Weights of a small image captioner.
Model: encoder arch vit, encoder activation gelu, decoder norm layernorm.
Data: trained on made-up ball-and-stick molecule models, 195000 training examples.
Rows from block 7 of the image encoder of a small image captioner, named by matrix and row number. Rows with one number belong to one neuron. Each number is 128 + 24 x the weight over its row's rms, rounded and kept within 0 to 255. All counts start at 0. After the name is the row's rms in percent of the matrix's.
Before each neuron's rows are labels from the 100 images, of 14848, where the neuron reaches its highest value: "strongest on" is what is common among them; "place" is the part of the image that holds the peak. Only what is clearly more common there than usual is listed. The data: made-up ball-and-stick molecule models.
# fc1: MLP up (encoder.blocks.7.mlp.fc1.weight, 768x128), inputs 0-127
# fc2: MLP down (encoder.blocks.7.mlp.fc2.weight, 128x768, transposed), outputs 0-127

strongest on: space-filling; dark backdrop
place: bottom centre
fc1.395 106 [114 116  93 102 151  97 131 162 126 115 139  80 131 174 158 142 137 172 112 130 101  65 140 116 137  97 162  83 122 159 148 154 143  85 118 110 147 142  98 137  89 122 120 100  94 120 107 124 131 110 122 132  94 139 139 105 149 161 132 107 139 152 115 140 125 122  89 143 139 122 126 155 102 194  89 100 108 104 141 132 126 176 101 113 147 162 107 161  82 158 150 101 133 114 120 114 112 170 113 153 124 145 111 128 150 151 145 128 116 136 151 114 131 165 171 149 144 141 141 115 141 157 103 141 117 158 118  98]
fc2.395 103 [121 105 168 159 139 114 109 130 144 137  82 154 123  92 123 131 134  86 115 160 109 166  88 132 121 153 105 133 169 115 122 132 102 116 129 111 132 158 154  94 127 143 123  85 170 132 151 134 100 132 158 112 164 130 110 122 114 148 176 146 118 141 112 164 113 100 110 131 144 152 179 138 135  96 152 114 158 123 128 184 128  84 120 143 103 118 111  94 189 157 110 129  75 101  75 133 122 117 127 152 157  96 103 181 150 120 125 147 101 136  94 147 140 134 132 110 121 128 130 149 106 114 127 145 113 156 127 141]

strongest on: space-filling
place: bottom centre
fc1.21 095 [ 88 109 202 133 138 165 124 137 121 106 129 121 124  73 126 111 146 133 139 157  96 123 103 105 122 116 126  90 118 149 126 109 143 125  76 156 122 130 126 168 127 132 173 149 131  89 139 131 119  97 107 133 131  69 169  87 134 124  86 108 126 119 150  92 111 153 114 122 133 131 105 103 156 103 149 137 142 132 153 129 102 175 112 166 131 138 152 104 136 144 103 132 105 111 120 117 155 150 149 159 135 146 149 153 157 101 150 121  88 138 132 151 152 139 126  59 141 105 122 138 120  95  91 152 158 155 105 133]
fc2.21 100 [157 125  78  84 127 102 133 157 136 171 138 154 131 176 136 147 118 161 143 116 150 109 144 129 115 159 159 137 141  98 126 122 120 119 133 120 156 136 134  54 134 125 135 128 130 187 156 149 116 167 105 132 127 174 100 171 132 134 155 155 118 196 127 154 129 139 131 107 127 133 154 158 121 144 119 113 146 127 112 176 126 110 115 110 152 135 123 143 173 116 137 154 137 131 138 149 132 107 118  90 123 133 161  84 136 174 114 158 151  88 141  94  96 102 130 188 120 146 128 119 147 126 139 109 125 120 133 144]

strongest on: dark backdrop; balls: four
place: centre
fc1.549 111 [ 96 116 124 122 112 138 120 181 154 120 148 119  91 185 148 121  89  97 126 144 103 113 113 148 136 125 142 131 114 118  76 188 137 122 140 142 106  80 105 107 127 151 106 101  90 151 125 116  98 110 165  89 142 109  91 135 114 168 106 126 155 173 134 110 150 113 119 102 158 126 148 150 132 119 126 155 121 131 166 154 106  88 134 106  89 136 105  83 128 115 118 111 131 146 137 153 144 134 161 101 101 103 167 138  82 162 125 111 115 140 105 173 167 142 143 108 124 127 122 124 127 136  88 117 106  97 108 135]
fc2.549 106 [112 125 149 143 158 126 140  86 129 115 106 175 152  96 124 111 146 166 134  96 128 110  95 140 128 127 113  98 136 129 140 115 137 169 127 100 176 108 146 152 119 114 149 148 179  96  99 133 126 133 113 133 124 136 151 130 138  97 127 126  94 116 175 170  95 124 107 150 110 102 116 120 116 103 124  97 111 133 143 115 152 181 143 129 163 132 167 158 167 152 208 162 129 127 128  94 105 121  96 123 143 149 118 134 196 124 121 109 138 102 122  71 121 122 114 153 125 131 106 129 110 146 147 128 144 129 161  95]

strongest on: space-filling
place: top centre
fc1.443 115 [101 131 120  87  94  91 111 113  95 134  55 137 136 135  91 138 166 153 129 141  99 151 164 127 130 100 155 145 177  95 120 142 150 122 112 124 117 112 115 165 108 146 120 152 107 150 124 133 131 127 130 149 135 144 135 139 135  94 103 141 175 170 143 132 109 123 115 158 166 134  99 101 163 111 148 113 156 150 158 125 150 137 123  90 119 133  99 133 151 155 134 113 165 103 119 102 125 109 155 132 113 106 128 137 135 158 139 164 110  85 159 111 186  68  95 122 152 116  96 109 151 119  85 136 130 109 131 108]
fc2.443 112 [157 141 125 117 210 141 115  98 162 135 171 125 122  75 134 118 140  93 125 131 107 115 142 124  99 127 120  72 118 151 115  85 115  91 143 142 120 149 120 107 122 129 133 113 124 143 122 112 157 132 114 110 148 131 101 122 108 166 149 155 112 115 103 122 118 121 103 132 105 116 160 105 110 120 153 152 105 142 137 159  76 129 153 161 113 129 153 129 138 102 122 127 134 113 130 160 133 121 124 114 137 142 147 150 136  75  84 134 165 162 115 139 121 187 122  78  88 139  98 159 120 113 125  70 158 122 168 107]

strongest on: space-filling; dark backdrop; balls: four
place: bottom centre
fc1.390 084 [117 128  75  90 125 117 116 143 129 123 141 118 134 147 107  96  92 168 171 121  75 118 115 122 120 111 126  98 123 126 155 132 104 136 114 125 115 128 153 147 142 179 144 132  99 115 128 109 149 147 139 147  98 152 119 126 117 123 143 122  93  64 122 139 151 118 135 168 112 115 105 132 121  98 156  63 116  99 167 151 186 168 177 170 129 157 101 124 148 138 161 113 158 136 111 118  95 129 120 122 129 113 111 144 153  89 131 120 151 102 137 128 129 154 148 165 134 124 150 114 120 123 117  95 174  81 148 100]
fc2.390 077 [167 122 162 145 134 124 128 114 109 131 130 115 112 142 153 130 161  84 106 128 177 141 135 139 134 140 105 116  85 136 123 102 109 115 139 104 171 116  93  76 114 108 142 133 168 126 114 118 104  90 104 109 107 133 150  79 145  97 114 115 171 147 136 111 142 125 124  99 133 130 160 143 151 163 122 183 123 153  75 120  65 125  67  93 143 114 164 129 131 159 121 143 100 114 105 122 171 125 118 115 136 136 157 134 107 165 145 149  98 154 142 111 128 122 136 103 111 107 110 133 116 142 117 158 103 144  84 155]

strongest on: dark backdrop; balls and sticks
place: bottom centre
fc1.462 096 [144 122  85 113 139  93 150 150 134 138 125 114 187 171 132  88  84 113 120 163 118 104 128 141 114 123  82 143 125 115 136 150 112 160 112  95 158 114 106 111 113 147 134 115 130 146 148 113 170  93 122 128 141 115 133 194  79 134 134 119 141 155 152 133 109 128 105 108 160 159 105 127 103  97 103 125 122 161 155 116 120 117 120 148 123 127 147 109 130 124  98 118 202 147 119 131 141 145 127  90 115 137 141 114 151  95 118 144  97 132 174 131  86  90 116 131 141  74 102 124 125 112  79 171 113 126 146 136]
fc2.462 117 [ 95 122 148 159 116 176 145 121 126 117 108 118 125 116  76 134 184 154 124 130 107  90 141 131 120 130 122 119 137  76 122 102 175 131 136 181 132 126 109 143 137 149  89 156 143 150 156 188 118 124 149 171 158 151 114 160 147  92 121 119 108  95 133 133 121 139 132 107  98 134 125  91 164 143 143 183 111 108 127 102  92 120 143 107 147 146 143 143 127 174 180 132 131 132 139 135 108 109 147 122 134 122 128 152  63 124 132 114 140 111 125 136 134 116  98  75 174 156 141 145  99 108 143 103 143 118 123 133]

strongest on: dark backdrop; yellow ball
place: top centre
fc1.213 086 [102 118 149 134 102 144 109 123 118 112 131 150 146 144 137 122 107 124  92 156 141 116  84 150 128 136 144 101 113 143 136 103 126 176 154 144 169 131 152 129 160 113 122  91 168 162 130 103 124 119 130 110 127 146 138  82  86 136 132 157 133 124 100 143 133  88 176 149 150 138 203  70 163 145 128  96 175 149  87 146 109 160 149 141 132 156 136 123 121 158 131 117 105 141 100  81 132 112 120 134 134 127 147 122 130  63 111 106 106 134  94 116 140 137 153 156 128 145 157 105  99 150 140 127 146 154  85 129]
fc2.213 082 [166 132 127 127 136 114 134 158 165 133 104 111  78 135 130  82  98 169 148 139 111 149 148 117 124 125 103 158 138  99 129 149 117 109 141 111 105 139 150 148 122 153 133 144  92 121 133 144 145 139 157 166 108 124 125 163 158 141 114 118 115 144 132 109 127 153 114 132 135  90  78 178 116 127 121 130  98  90 195  89 142 116  90  87 130 121 116 165 164 100 133  96 108 116 155 147 137 157 140 153 139 142 121  90  96 147 130 189 126 156 133 153  86 122 124  93 138 125 114 154 154 130 113  97 132  87 146 169]

strongest on: dark backdrop; blue ball; space-filling
place: top left
fc1.507 106 [133 116 132 154 142  99 112 134 132 138 138 135  98 168  78 134  97 136 181 140 126 143 113 107 109 129 103 113  96 117 117 142 145 141 125 152 168  96 109 118 133 122 135 161 128 130 122 158 144  74  98  90  60 118 122 108 136  91 130 109  99 120 102 139 144 167 114  92 132 113 139 124 118 181 156 112 112 114 139 140 154 137 109 165 103 105 133 110 159 151 102 141 105 136 145 124 129 161 108 160 173 129  86 129 123 123 164 151 110 173 115 149  95  79 148 144 101 114 132 144 184 104 147 112 104 141  94 141]
fc2.507 092 [135 125 137  97 131 183 141 108 150  85 151 107 143 112 133 117 136 110 144 156 129 173 164 147 122 135 171 133 106  88 101  89  85 139 109 112 132 112 112 121 160 131 118 107 159 139  84 122 125 125 117  99 170 135 130 114 167 112  98 110 139 121 141 107  85 116 163  89 134 108  99 145  84  94 120 132 150 129 159 135 105 161 133  96 140  92 128  94  85 143 162 101 159 130 142 138 146  68 141 110 152 170 140 137 140 136 133 120 168 140 138 125 110 142  93 116 147 146 154 142  87 157 155 168 128 126 139 119]

strongest on: dark backdrop
place: bottom centre
fc1.591 101 [140 138 114  96  81 137 111 118 154 125 122 159 130 154 159 118 103  86 143 124 111 109 159 124  99 112 127 148 104 104  88 128 146 151 146 133 112  94 155 138 100 103 126 120 145 129 125 128 127 126 115 149 110 130  93 100 141 166 163 102 154  74 140 150 150 121 123 101 116 122 129 135 128 118 136 142 144 148 101 135 103 200 100 179 161 127 185 123 127 151 119 119 146 133 118 103 140  53 154  87  93 102 129 136 114 163 114 150  94 136 123  85  84  74 136 109 126 132 113 114 154 156 134 116 124 135 116 141]
fc2.591 092 [112 133 159 119 130 108 138 169  90 156 100 155 133 140 109 151 146 164 107 162 121 106 111 136 147 135  95 133 161 150 134 121 117 113 103  88 136 154 102 151 125 148 127 152 120 130 135  83  96 151 116 111 124 124 172 142  85 119  71 125 110 188  89  85 107 136 172 160 130 149 137 126  92 139 116 144 109 121 135 133 134  82 148  69 113 118 100 145 123 112 141 105  81 122 122 124 158 172 122 160 163 134 122 107 165 115 142 142 115 143 131 172 171 158 148 121 155 101 146 121 144 116 143 100 129 133 131 148]

strongest on: space-filling
place: bottom centre
fc1.2 091 [155 131 108 159 143 132 145 116 109 122 122  88 123 192 130 144 169 129 168 138 145 120 124 152  97 141  85 142 151  86 120 125 160 126 132  76  99 128 102 183 145 108 131 124 127 140 137 134 121 138 129 126 129 139 120 159 124 151 134 144 151 158  99 117  99  92 156 160 163 116 152 140 171 132 115 102 105 136 122 163 138 164 142 174 141 179 123 157 122 132 123 116 104 109 155 121 132 152 126 149 137  97 158 115 119 131  89 182  92 109 118 141 113  69 123 128 107 106 149 118 118 161 129 189 146 110 149 138]
fc2.2 083 [126 144 109 112  91 141 158 140 146 116 152 206 124  93 152 142  77 133 100 164 115 139 143  77 166 118 144 136 124 175 160 152 101 109 110 184 140 126 145 124 148 135 126 145 137 109 137 130 128 127 156 129 178 128 148 120 138 103 145 110 169 122 161 121 152 163 130 115 114 140 103 150 111 112 158 137 149 169 149 126 126 134 118 120 130  67 129 108 130  99 121 157 131 131  92 160 134 104 121 111 158 158  96 139 116 103 136 121 128 166 147 107 161 176 126 131 131 160 125 176 162 111 130 121 141 136 118 173]

strongest on: dark backdrop; small balls on sticks
place: top centre
fc1.583 096 [132 116 155 132 154 117 128 109  85  83 122 132 167 135 115 125  81  93 163 108 150 172 134 165 127 102  52 130 143 126 144 102 116 124 153  95 131 115 137 157 138 102 160  92  73 155 124 112  78 151  90 144 165 161 151 133 131 124 141 127  86 143 100 125 132 167 140 154 128 113 118 119 118 120 152 183 112 105 113 130 155 145 115 117 126 125 148 128  93  95 132 140 113 158 106 119 173 143 148 146 124 164 123 114 104 124 149 120 149 173  86 116 130 102 128 104 122 116 148 147 124 109 101 108 160 125 117 147]
fc2.583 085 [112 156 119 136 130 132 125 121 144 147 157 125 148  61 112 131 158 159 108 112 103 104 117 152 124 130 173 165  97 156  92 153 145 157 153 129 134 131 104 118  89 138 100 152 124 106 171 136 138 127 156 148 143 146 128 156 144 119  81 114 149 146 161 136  90  85 130  97 131 136 106 136 125 128 122 115 137 131 136 102 111 120 167 172 149 132  96 165 137 142 127  83 182 133 163 120 108  84 116  71 107 111 117 140 147  64  92 116  93 110 152 122 126 163 139 114 145 134 131 157 160 133 140 112 123 144 160 118]